{
  "arch": "unet",
  "dataset": "simulated stained blood smears",
  "train_examples": 48750,
  "num_classes": 5,
  "weight_standardization": true,
  "upsampling": "pixel_shuffle",
  "init": "trunc_normal_002",
  "lr_schedule": "cosine",
  "final_lr_fraction": 0,
  "warmup_steps": 420
}
Rows from block 10 of a small segmentation model, named by matrix and row number. Each number is 500 + 40 x the weight over its row's rms, rounded and kept within 0 to 999. All counts start at 0. Numbers have three digits each. After the name is the row's rms in percent of the matrix's.
Before each channel's rows are labels from the 100 images, of 14976, where the channel reaches its highest value: "responds to" is what is common among them. Only what is clearly more common there than usual is listed. The data: simulated stained blood smears. In brackets: how many of the 100, against the usual share in percent.
# conv: 3x3 conv (model.mid.1.conv.weight, 256x256x3x3, standardized in use, each kernel summed), inputs 172-255

responds to: no large cell (52 vs 14.4)
conv.53 064:464478535448485540573527517577531536489534533514525538486514492551512419433490558456428461422476579501554523585540546560436466599494426508420500434502461529453463521518460557501521486429425487532492564557518530429524439525519449538425511519521491442480

responds to: no large cell (46 vs 14.4)
conv.109 042:423500488492501387472424494533492515529429507455513512499473445530523562565498446560465473452518504408551501451493536521579429561447471474506532469458539486490556488465504441450516489550496422495439547466507499569522486510522498513457520410468492568504

responds to: crescents (32 vs 13.9)
conv.50 086:450476508475477514573514505541492516437533521488506533425473534545522473469483547469490476465495572535556515591513532562432475574530480522475472490521467540497485517524459586526515495483467520538518571557474534475515472507515473532481533534530479487501

responds to: no large cell (32 vs 14.4)
conv.183 051:432495527433437497516505500537524543500492533481527526540430477525553465495469488509460467453562489479536509501535520535522493536477432501443595384503508549482572514471535476494509538504414503505463543479507521491486439505528517510431546470488575497532

responds to: no large cell (35 vs 14.4)
conv.22 063:459503561457489517573541534586510554489542544515528539494519504542509446449462567491443498421463585504557506616508555563425460607489448526445470446496474528478439502530467579495487452448443489531479575563504550450531474513505462520444492554524464465482

responds to: no large cell (35 vs 14.4)
conv.247 058:488511543460500500632517584587522511527477478517504476510522408570499452438479557515463529466508551569580545618539495586463520545476485565461542474432499447493458519524527565478507506463471563517544570544554488449495518540564483542480466565517526486523

responds to: no large cell (49 vs 14.4)
conv.71 056:456508530486525514580491525585512540493495526549524528481537469548495444431489569457422424427471597484559515596520561550425439615466444507444507444483448516446460498520449553476496501451448468533440567576513541449532455532511442518453495496522489461476

responds to: no large cell (45 vs 14.4); spiky cells (32 vs 14.3)
conv.131 063:452504558443457473570480489579545537546464533461524514523450470527542452503502523501461502473545568479532503532525556522495479568487448486489610428512514522457534489499531487479522553474464497522464521508523554481528492517512503514427539432514552482529

responds to: crescents (32 vs 13.9)
conv.44 055:456491541436488542567526541579535536485521521534529535490525498556508409416474563459408472416491569513548551547564550548423471566502418533402524418517461530450470546496475527501547505420408496536495536533506538423513435505541451550422509502516509442483

responds to: ovals (33 vs 14.3)
conv.49 077:477502576474502545587566521597540590479587576526565583493521514523520442449486563473452477445492590488535492574495574541441470574490454498440472448486487524470477495550477564498477463459434471547496545567462559457548456529489470499454517538551468467488

responds to: ovals (39 vs 14.3)
conv.130 094:500493472559510460547466521522436461536491453530447457479532461556441519473533510457493459472433514454567522550524475565470455532433505522491405517423449428508428528490453536454517424496490463485461574521470476483498463530511495546508426537487411485436

responds to: crescents (34 vs 13.9)
conv.84 125:440461508450449501539501475544501506454504509455503510400443515519507469465487547467479466453498563495536478585478536538443477590497465495470491482507491524473490484529470561503483496466477498531502563561519540463545476539485445500461507538530491464507

responds to: lobed nucleus (34 vs 13.9)
conv.163 114:531504454566534462507466498504441458566494454542452461497545482534435524496571513466503464497427512437551518528519472542498459534448514506518395524446459439489424519494462516446517424497505444481467556521479490492516488545504490527510428526498414485430

responds to: ovals (35 vs 14.3)
conv.188 057:486506542502505535591558529582510553483539534542512542473514505568472462449507550490475488434484573483582532590537541587446457560492464541452437446492486494490472503533490556480510463470454472532501589575457544463541464548517468536463491520552466482454

responds to: no large cell (32 vs 14.4)
conv.212 065:446500555448487529599522535592529539492512530509531529464512491547504475462495557493452480444476605516557507629508562560456475628484461540470502466480481518467483497541491583497492487470474490535477579592542541460547496550507461518459494530535492480506

responds to: ovals (32 vs 14.3)
conv.55 125:526509473568535462529462507521444461554481446544456451497547455537434528486543506476504469492427511448551522530521472545488461523431520515513405535424456419496433513494464515434516431501502453474462537509459482498504483532507495524517415519492425496431

responds to: ovals (32 vs 14.3)
conv.238 060:473500569520515511586545516589505565471567544546529554486523505553504491471509559490481474473473573494569523571526540573464469550465496511480434494467483497493457506534480552471510436492475492528504572563417537486541479554515469525488477538540445506475

responds to: no large cell (44 vs 14.4); ovals (34 vs 14.3)
conv.48 066:450488544458504541579535546592526527469542527538530532471524481557477419422478576467417473433470581508548547586558550571424478535498439524417483433486467475460458555525468550491536465434416489551512561558492527434514450515543456554442493533537478453475

responds to: no large cell (47 vs 14.4); spiky cells (33 vs 14.3)
conv.110 062:480486552438455526587560524550533536529488520481520529455475501539535451445495530487459541443531553578530511594502498551451512556544460553472584440536502534493480507536537575544483526468483580517510552554597510459496500531520467508468530548512535475553

responds to: crescents (32 vs 13.9)
conv.98 046:459484509445469517533530512570538554460533560498546552518481500539540420425471527450405445418502538489548541512560552543458474514486414512400574412506499512428504536496453493508555510422392485534510527511472495441492405488522461533408543463496528434531

responds to: ovals (33 vs 14.3)
conv.246 087:520501552513514552575566501571536572487576565543555569501523522531507458456509562462476473455490579487548497579499542546449461573497475490458446481503485527483476494549468569500492451466446473532500565579440542458546453539488459507462511528546453470475

responds to: ovals (34 vs 14.3)
conv.177 116:519497444557518468510465485505440446556486451523449457490524470514440522497541484455492448479434503429526507521511468524504435526438498491501404508440451436471439506479445502446512405488489432468443536500458477488498466515488464513490435499481406479431

responds to: ovals (40 vs 14.3)
conv.10 094:496504553490494526589552510595521565497555556525546559488509507523501452449505556474455466438481581477541487592497550547447458586468450495449461450480479519462470487546465572486483448456444468530481565575457548450546455537480452495442501525540452458470

responds to: no large cell (33 vs 14.4)
conv.23 068:489496555471492527601533538595523539492566528527534545493523502546502442442489561481465485431469587507559515587511564575421477604491446513434460440487469506491454517532478577497502466455442486527489577572493545452551467519515467522448502541522463460472

responds to: crescents (33 vs 13.9)
conv.191 128:527518459584551455503455517483436443541470432553444434504563451525426547497527480479519483500430477459533520506519450530498474486433540519523414552418464411515443510467474495440514442514516465460460516484470457509472493504504505523538412519469439508439

responds to: crescents (34 vs 13.9); ovals (33 vs 14.3); kidney-shaped nucleus (33 vs 14.4)
conv.82 085:473484514498494537596527508571486503485525500518488499444506511555493473429486565460483486461484588517575535628537515576423477582522490529457464502514461522487467528534474594509517467477467513535514585583530522461528463542523451535484497558529474481487

responds to: crescents (39 vs 13.9)
conv.229 099:506501469535522462545477506524446462520500449533453459491529493540433520491538516479516480496448533459557516546523482555486466523463513523510382522458461429509437531504471541459517425494510454493486573533446499498517489538513493535513438542504423493428

responds to: ovals (34 vs 14.3)
conv.248 067:460485541484522518554510521566512538460520527560520536488547484570496447459496547455441470446469571466569564536573556557445451556477469517436459467484453494462460544513462521465550450469428455524485560531439547469529442513547473554455498498528453479451

responds to: crescents (34 vs 13.9)
conv.89 076:468485523492485518582505503576491514493498492519497504450495481539480475465521555478470452445467596482554516616529538548437451617485468515480464476499465501486449525544462583480506462484470464522479578586517528473545477558501447525463482519524465479478

responds to: lobed nucleus (33 vs 13.9)
conv.184 075:493513560444469493591526549598545541580469531506546529545507443502552438453469526511446524452531518565510472562452514511459506545489446514446581430478505512474483446518538522509428523463459543490475505514588506459514485514481469472443515495504545470557

responds to: ovals (33 vs 14.3); no large cell (33 vs 14.4)
conv.97 059:499510537494496545587537521581525544501541549537542553492525511555506447452490561482452468431493613477558525613522547566446470609479457524464488443500481530458477511529469564492514456463466472519470581578489537459531465545512466526441518513533466482494

responds to: no large cell (32 vs 14.4)
conv.155 077:482504571482511532608556524609528583471571566533558566503531499535501441452490563472453477444486588484544503573507566547440465576478456501445453446483472504468470502545472559492488450460434464542489543567427554458544451517494468508453504520543458472462

responds to: ovals (35 vs 14.3)
conv.135 108:488488468541512425521444505525438473542471446522451455467524451530428523491539505466488462456419508426558520524516487542502437541415499505493410515420453422484424509475461500418505425484489439474434558502470485492521463544502493525491414522482416480428

responds to: crescents (32 vs 13.9)
conv.42 064:452479545495493516582536509569495535449540526506506534463493502534497488460474558468479486461491582512560523575505532565451465537483495510460434498489475504488465500533467560492498445504464494540510573569426543483530460540517470527493492534542458510489

responds to: crescents (35 vs 13.9)
conv.70 100:436462518472463492548496476556507520455492510461507515410445517518508461473496555471472472455505576493539491591492551529444466600485482488466501495503496525474499482528464555500488500480474488536483563566514545480555473544484449498466510513531492488513

responds to: lobed nucleus (36 vs 13.9)
conv.116 136:461456478438447513540507470541511494487489515455505511487453519493546454456468509462457449451536536507505452588453511510474472596534443477452537443553484573457526458513457557547457509456456510511484545551549511457514458512464451471446559507500511453530

responds to: no large cell (34 vs 14.4)
conv.224 050:465484552485504406561452513573530525522429513513495495506493441569523468490546507521470486424511554431566564526557553568487433569492458524489544478512492501481490503493518497436534478497497450501434575517485563508535504519554511551448504451507483519459

responds to: lobed nucleus (33 vs 13.9)
conv.79 052:505525524526523514583524532578494535501510521554511525481529481533480478469520543474471441441483589481552496610487518547474443612483461501473435480490470515480471486533458565476481469467486455505438581569457527472540477529494446519458483517532441485455

responds to: ovals (33 vs 14.3)
conv.40 066:463501541486525516567514518573529559457529554545532555494538493564508443461504565465436469444483598478555557543573586554451463562487461511446485455500462518461475550533467530471553464465441454555485548553439556467527457498545470547454519481543465480467

responds to: ovals (35 vs 14.3)
conv.225 065:498505536501531534579538532579525563479550547553538558509552499544490440453495557463455486440477584476551510569521560558432457558488460508439446461484469495468460525533471570477506448459435459531495560567443544457533450516502478519458493530533449473457

responds to: crescents (38 vs 13.9)
conv.4 103:503496483532503462550476514534450478516497459513463462463511478557440513477538531475493473483429543457577525558529491568479460542443498532502416507439458432495428534504467553449512427494499464494476580545462502486527484554518486542500428544509431494449

responds to: no large cell (36 vs 14.4)
conv.198 067:478505563477500525599546527604542553491528529520539535482502485545499456475491573479460480448486600490559503605505554566441475602489457513463480451487496497477492490556486565490491484458458468538497567577470555464569479534496469514462495537558488476494

responds to: crescents (36 vs 13.9)
conv.5 094:443463518468468516570524502547494514426554527483509536421475541555519467453468555461479476451507569528570528576528536573429476554522483522456473495520473529502486530523455568528519495495449520537537572563458535487504453497526474539487529538530485501494

responds to: ovals (38 vs 14.3)
conv.86 079:513506525535528513557509506555512524479523523565527534496543498539480455452520547446456450443468577465543519570522523536438451585493472491448436476504450513467460521525440558483516454470451443511459551560434528467513450513504453515458500508517442469452

responds to: no large cell (40 vs 14.4)
conv.15 066:500502574436482498614523544595548542567468534524518515543509432527536449459489526514457517459518555553542493575477524535426500578504453536460576438484497515482487468539539553494452539448469515496476525544565525450542496550506489493446498519522531458530

responds to: ovals (35 vs 14.3); kidney-shaped nucleus (34 vs 14.4); crescents (33 vs 13.9)
conv.57 064:453487494517491453555484509544470488504504481500475473478498492553474511488530533487472471468475567466579535543538505565488470551473483514484436503476473464480459544502489523457539446505485467511482593548437524491547484534528461558478479522523440500456

responds to: crescents (35 vs 13.9)
conv.228 141:508497466552530441502458483500433463543486454539452454501548480515433531503551502468507463492434506433526507510513481524508446513438518489513383526434458435489439510480457497443508418501507440483463534501450485507511480529491495512519432519487410490427

responds to: ovals (35 vs 14.3)
conv.210 079:485476521534519501537518527528486517439544512560499516492542499563480467460477534460473487470477525491560555503570511565458480472485497538439419500483468471502464560508463511482554444494441480521520550521361516485487448481545508565501481516528454495448

responds to: ovals (34 vs 14.3)
conv.85 075:511509538513518541568545515555522549491566548538542560494528523527506452446498557447454461433499579480535488574486544547442457591494458487445458457507465533466473490538449570497479463462447470529485566572448542452533446528476449498455516533530455462468

responds to: crescents (32 vs 13.9)
conv.14 091:455450508478473518582521514545486503423536503496496511411475530561507462445474558460490482463499572520581535583532504573425488553521488538451461497508469512515465527521466580521523477488454519529527569566472518475503459511534470545503510545523478488492

responds to: ovals (39 vs 14.3)
conv.148 107:490496472550514431525437510528433458521454430517443431472519427533414527496517496472501466475416500436547509524511466541506451516400510507502415523401458400503425505471460491405503420502487446460435537490459480508511472529503512523508391519475430492422

responds to: ovals (33 vs 14.3)
conv.219 085:504486466561519465541476519516451460538498457541454459488545466562455526475542510457503473479438515463575533553531476570472460534444516533506410539439455436496440522493458534468518423491495468487468564524468479480484469532517486545511439530490413486455